config.toml
arch = "resnet"
model = "image embedding model"
dataset = "patchworks of several textures"
train_examples = 72500
image_size = 64
crop_scale_min = 1
horizontal_flip = true
translate = 0.06
targets = ["patches"]
num_classes = 4
embedding_dim = 64
norm = "groupnorm"
hidden_act = "mish"
weight_standardization = false
depths = [2, 2, 2, 2]
kernel_size = 3
stem = "deep"
avg_pool_shortcut = false
widths = [64, 128, 256, 512]
am_softmax_margin = 0.3
am_softmax_scale = 16
init = "trunc_normal_002"
residual_init = "none"
optimizer = "adamw"
learning_rate = 0.0027
beta1 = 0.9
beta2 = 0.98
eps = 1e-06
max_grad_norm = 3.0
max_steps = 20500
batch_size = 256
epochs = 72.4
lr_schedule = "wsd"
decay_fraction = 0.2
final_lr_fraction = 0
warmup_steps = 610
weight_decay = 0.2
Rows from block 2 of a small image embedding model, named by matrix and row number. Rows with one number belong to one channel. Each number is 50 + 10 x the weight over its row's rms, rounded and kept within 0 to 99. All counts start at 0.
Before each channel's rows are labels from the 100 images, of 14848, where the channel reaches its highest value: "colour at peak" is the nearest of a few named colours to the mean colour under the peak; "strongest on" is what is common among them. Only what is clearly more common there than usual is listed. The data: patchworks of several textures. In brackets: how many of the 100, against the usual share in percent.
# convs0: first 3x3 conv, stride 2 (model.blocks.2.convs.0.weight, 128x64x3x3, each kernel summed), inputs 0-63
# convs1: second 3x3 conv (model.blocks.2.convs.1.weight, 128x128x3x3, transposed, each kernel summed), outputs 0-63

colour at peak: red (70 vs 5.9)
strongest on: red (83 vs 45.2)
convs0.91:42 54 44 46 47 49 48 48 41 44 59 46 55 42 50 52 35 30 58 75 64 50 64 70 55 43 61 65 32 50 45 45 42 54 41 51 56 42 41 55 45 49 60 50 44 54 51 48 52 59 37 39 49 54 48 34 36 33 40 66 47 32 32 31
convs1.91:45 51 48 46 47 50 48 55 46 45 55 48 50 45 49 43 48 47 48 48 52 50 50 49 50 44 48 46 50 48 47 51 43 42 43 42 38 53 38 41 59 45 39 55 42 30 37 39 44 46 38 45 47 66 48 60 43 44 49 36 44 50 34 54

colour at peak: red (85 vs 5.9)
strongest on: red (88 vs 45.2); patches: five (53 vs 24.9)
convs0.115:47 62 47 48 62 45 67 64 43 65 48 52 35 48 62 65 55 52 63 69 40 50 60 68 61 40 64 61 49 48 46 40 25 66 25 53 61 41 46 62 51 51 64 53 51 59 52 57 50 54 61 55 52 60 46 44 60 43 55 54 60 39 56 47
convs1.115:43 62 44 53 41 57 40 65 54 34 52 40 44 48 53 40 44 44 44 43 46 42 41 42 42 46 39 58 45 35 49 65 39 32 52 59 37 34 57 31 58 43 50 50 40 57 29 36 43 46 40 57 57 40 67 44 37 49 54 48 47 45 57 62

colour at peak: red (73 vs 5.9)
strongest on: red (81 vs 45.2)
convs0.77:44 53 42 41 55 47 41 53 43 38 42 43 51 40 47 50 42 40 58 60 60 43 61 60 65 51 64 61 50 41 30 32 55 52 59 45 48 41 41 46 36 37 57 44 40 54 43 43 53 54 26 40 45 53 40 38 33 31 42 66 47 49 25 38
convs1.77:51 52 44 46 48 48 43 49 45 49 45 44 49 49 47 48 44 46 47 42 53 50 47 51 48 47 46 45 66 48 52 46 62 48 40 57 39 60 35 66 38 49 39 57 41 30 46 37 60 29 44 47 32 74 34 69 60 53 41 37 40 60 36 42

colour at peak: red (66 vs 5.9)
strongest on: red (74 vs 45.2)
convs0.90:34 52 35 43 48 43 39 46 34 35 46 43 47 31 47 47 37 34 53 64 63 41 58 59 52 45 56 57 42 42 35 40 44 56 37 43 51 47 42 49 41 45 58 41 44 58 44 49 43 51 32 39 38 48 34 32 44 25 44 61 44 42 40 41
convs1.90:45 55 47 44 50 48 48 53 46 48 48 49 51 46 50 49 48 47 50 48 51 51 50 50 52 45 49 51 53 49 48 48 55 43 39 53 34 55 39 51 43 42 46 48 44 31 39 44 47 41 39 43 46 64 51 62 50 44 44 34 48 51 35 47

colour at peak: brown (36 vs 16.7); red (25 vs 5.9)
strongest on: red (86 vs 45.2); patches: five (66 vs 24.9)
convs0.125:58 59 55 45 45 52 50 49 49 45 60 45 37 59 56 52 50 49 52 45 36 62 47 43 48 41 48 47 46 55 53 50 22 33 94 47 53 55 48 47 40 50 52 44 55 57 46 80 56 45 46 48 56 36 63 52 36 48 44 40 60 55 49 50
convs1.125:57 58 44 56 41 41 42 56 48 58 40 42 47 44 63 60 44 45 55 42 65 47 43 47 45 63 49 61 48 57 49 68 49 49 50 62 49 44 43 48 55 44 49 50 55 45 29 44 47 47 50 47 44 52 46 55 49 42 49 49 55 46 45 05

colour at peak: red (58 vs 5.9)
strongest on: red (75 vs 45.2)
convs0.80:48 56 48 49 45 53 47 50 45 43 62 44 60 44 49 49 38 32 55 70 65 46 61 66 50 36 56 61 34 46 48 43 37 54 40 53 56 44 39 54 47 51 63 53 43 61 53 48 55 58 39 34 53 56 54 38 36 39 37 67 43 26 31 30
convs1.80:45 52 46 46 44 49 43 54 46 43 51 43 48 41 50 42 45 46 52 41 56 48 46 47 48 44 46 49 49 46 50 56 38 41 43 44 43 50 37 37 66 43 39 55 46 31 39 39 43 51 44 42 46 66 48 61 37 43 50 37 47 51 33 51

colour at peak: red (80 vs 5.9)
strongest on: red (83 vs 45.2)
convs0.119:48 63 48 49 62 47 68 62 43 66 50 52 38 48 64 67 55 51 63 69 43 49 60 68 60 40 63 62 48 47 48 40 27 65 23 53 61 40 45 63 51 50 64 54 50 60 52 56 49 55 61 54 51 58 44 44 59 42 54 55 61 39 55 45
convs1.119:43 62 43 53 41 56 39 65 54 35 53 39 43 47 53 40 43 44 44 42 46 41 41 41 41 47 40 57 47 36 49 63 37 33 51 59 38 35 56 29 59 42 48 51 40 56 30 36 42 47 40 57 56 40 67 45 36 49 53 47 45 46 56 62

colour at peak: red (69 vs 5.9)
strongest on: red (83 vs 45.2)
convs0.79:44 55 43 48 52 49 47 52 41 43 60 46 56 41 52 53 36 32 58 73 64 47 65 70 57 43 63 66 35 47 45 43 45 55 44 51 57 44 41 56 46 49 62 50 45 59 51 50 52 59 36 36 49 54 48 36 35 35 40 67 47 31 31 31
convs1.79:46 52 47 46 47 48 47 54 46 45 54 47 49 45 50 42 47 46 48 46 51 49 49 48 49 43 47 45 50 47 46 51 45 43 41 43 40 58 36 44 57 42 35 59 40 29 37 41 45 50 41 45 44 72 47 66 45 44 46 34 41 51 33 52

colour at peak: red (27 vs 5.9)
strongest on: red (74 vs 45.2); patches: five (59 vs 24.9)
convs0.112:52 51 57 36 36 40 57 44 41 62 32 49 21 47 49 54 52 54 59 64 51 48 65 65 59 59 61 67 52 48 45 42 54 51 44 48 61 54 56 59 53 52 62 51 56 56 53 44 38 50 49 59 38 53 30 31 50 26 61 52 68 66 51 58
convs1.112:42 50 54 46 48 53 57 46 53 41 41 56 55 44 53 51 51 53 39 60 46 53 55 54 53 44 46 57 51 44 44 51 57 41 48 63 42 44 75 44 49 53 59 58 36 60 47 36 59 46 47 66 66 46 75 59 47 53 47 44 53 54 76 60

colour at peak: green (57 vs 9.6)
strongest on: speckled (29 vs 11.6)
convs0.56:49 54 42 66 61 50 44 48 51 45 46 50 56 52 60 44 69 73 46 49 59 41 51 52 54 57 55 48 68 41 41 44 56 48 60 52 44 52 47 46 43 47 50 53 46 51 55 46 43 45 69 75 39 44 39 45 78 44 73 41 39 66 65 66
convs1.56:48 50 46 48 54 51 47 45 50 51 55 47 48 49 50 51 44 47 54 49 52 46 46 46 46 49 55 51 53 52 53 48 36 47 56 44 45 41 65 27 64 50 70 36 65 67 50 38 39 53 42 46 79 34 77 29 33 53 58 53 72 50 60 48

colour at peak: green (52 vs 9.6)
strongest on: speckled (28 vs 11.6)
convs0.57:50 54 45 68 58 55 48 50 55 48 44 49 60 56 60 45 69 70 46 52 54 44 51 56 53 54 56 47 67 43 44 46 55 48 63 56 44 52 47 47 45 48 51 57 46 50 57 47 43 44 72 75 40 46 42 47 80 48 68 36 41 68 68 68
convs1.57:47 51 48 48 56 51 49 46 50 51 56 49 49 49 49 51 46 47 50 51 50 48 47 48 47 48 53 52 50 51 50 48 37 47 55 45 46 39 68 28 63 47 71 34 64 68 49 38 40 55 43 46 80 31 80 27 34 50 57 51 72 47 61 50

colour at peak: red (82 vs 5.9)
strongest on: red (87 vs 45.2); patches: five (50 vs 24.9)
convs0.70:41 57 42 45 56 49 46 51 41 41 46 42 51 40 52 53 38 36 60 66 64 42 66 66 62 51 65 65 44 42 36 36 55 56 52 47 53 40 41 51 40 41 61 47 41 58 47 47 50 56 31 36 45 52 40 37 33 30 40 64 49 43 31 37
convs1.70:49 54 46 45 47 46 46 52 45 48 48 48 48 46 47 47 47 47 47 48 53 48 50 48 48 48 44 46 55 47 48 47 58 40 38 52 33 58 37 58 42 40 38 54 39 31 44 40 54 35 38 47 39 69 45 64 56 46 42 32 41 52 36 45

colour at peak: green (57 vs 9.6)
strongest on: speckled (28 vs 11.6)
convs0.40:49 53 42 66 60 51 45 48 51 46 45 50 57 53 60 44 69 72 46 50 57 42 51 54 54 56 56 47 68 41 42 44 56 48 63 53 44 52 47 46 43 47 51 54 46 50 55 46 43 45 69 75 39 45 40 45 78 45 72 39 39 67 66 66
convs1.40:48 50 46 48 54 51 47 46 50 51 55 47 48 49 49 51 44 47 52 49 52 47 46 46 46 49 55 51 52 52 52 48 36 47 56 44 45 41 66 27 63 50 70 36 65 67 50 38 39 54 42 46 79 33 78 29 34 53 58 52 72 49 60 49

colour at peak: red (74 vs 5.9)
strongest on: red (78 vs 45.2)
convs0.108:53 65 48 56 62 51 65 65 46 59 55 51 46 52 69 70 56 54 64 67 57 42 62 68 60 51 64 61 52 41 60 41 45 63 33 57 64 36 40 64 51 43 66 58 44 67 55 53 43 61 52 51 42 53 35 43 52 39 52 63 58 48 51 52
convs1.108:38 62 40 48 40 54 33 54 50 37 43 33 40 41 49 46 41 42 43 36 56 40 40 37 41 50 41 58 58 37 48 57 42 42 46 58 48 41 59 34 54 41 45 58 38 47 38 30 43 52 50 53 56 43 70 52 40 46 49 42 44 49 57 60

colour at peak: red (74 vs 5.9)
strongest on: red (80 vs 45.2)
convs0.82:42 56 40 43 56 47 44 52 41 40 45 42 48 39 51 52 41 38 59 64 63 40 65 63 62 52 64 64 47 40 34 34 55 55 52 46 52 40 41 49 39 39 60 45 40 57 46 46 48 54 30 38 42 50 37 38 33 29 40 65 48 46 31 38
convs1.82:49 53 45 45 47 46 45 51 46 48 46 46 49 47 46 47 46 46 47 45 54 49 49 49 48 47 44 46 60 47 50 46 61 43 38 54 34 58 37 60 39 43 39 54 40 30 45 38 55 34 40 46 38 69 42 65 58 49 40 33 41 55 36 43

colour at peak: red (72 vs 5.9)
strongest on: red (79 vs 45.2)
convs0.83:43 56 40 42 55 47 44 52 41 40 44 42 49 39 50 52 41 39 59 63 63 40 64 63 63 52 65 64 48 40 33 33 55 55 53 46 51 40 41 49 38 39 59 45 40 56 45 46 50 54 29 38 43 51 38 38 32 30 40 65 47 45 29 38
convs1.83:50 53 45 45 47 47 45 50 45 48 45 46 49 48 47 48 46 47 47 45 54 49 49 49 48 47 45 46 61 47 50 46 62 44 38 55 35 58 37 62 38 44 38 55 39 30 46 38 57 32 41 46 36 70 40 66 59 49 40 34 40 55 37 43

colour at peak: red (73 vs 5.9)
strongest on: red (83 vs 45.2)
convs0.68:44 52 40 45 55 46 42 51 41 36 51 41 52 40 51 51 40 36 55 65 62 41 64 63 57 50 61 62 45 41 38 35 52 54 50 47 50 43 43 48 40 44 62 46 44 59 47 46 48 55 25 34 43 48 40 40 30 29 37 66 47 42 30 35
convs1.68:48 53 45 45 47 41 45 52 44 49 47 46 51 46 47 48 48 47 48 42 56 52 48 51 51 48 46 45 60 48 53 46 59 44 39 55 37 63 36 58 44 46 36 58 40 30 42 42 51 42 42 47 39 74 40 70 56 50 41 34 39 55 35 44

colour at peak: red (62 vs 5.9)
strongest on: red (72 vs 45.2)
convs0.116:53 67 52 57 62 51 67 61 47 60 57 49 49 53 71 70 56 54 54 65 56 40 61 67 50 43 60 57 53 38 55 36 42 62 41 58 61 38 39 61 47 43 62 61 44 69 56 47 44 60 48 43 42 48 35 45 51 34 52 75 54 41 48 50
convs1.116:39 59 40 46 37 53 32 50 50 39 36 32 41 42 49 45 42 44 50 30 61 41 37 38 42 51 42 62 54 36 53 60 48 41 49 55 46 44 60 36 54 49 44 61 43 52 40 29 47 55 49 49 51 45 64 57 42 48 49 48 47 55 60 58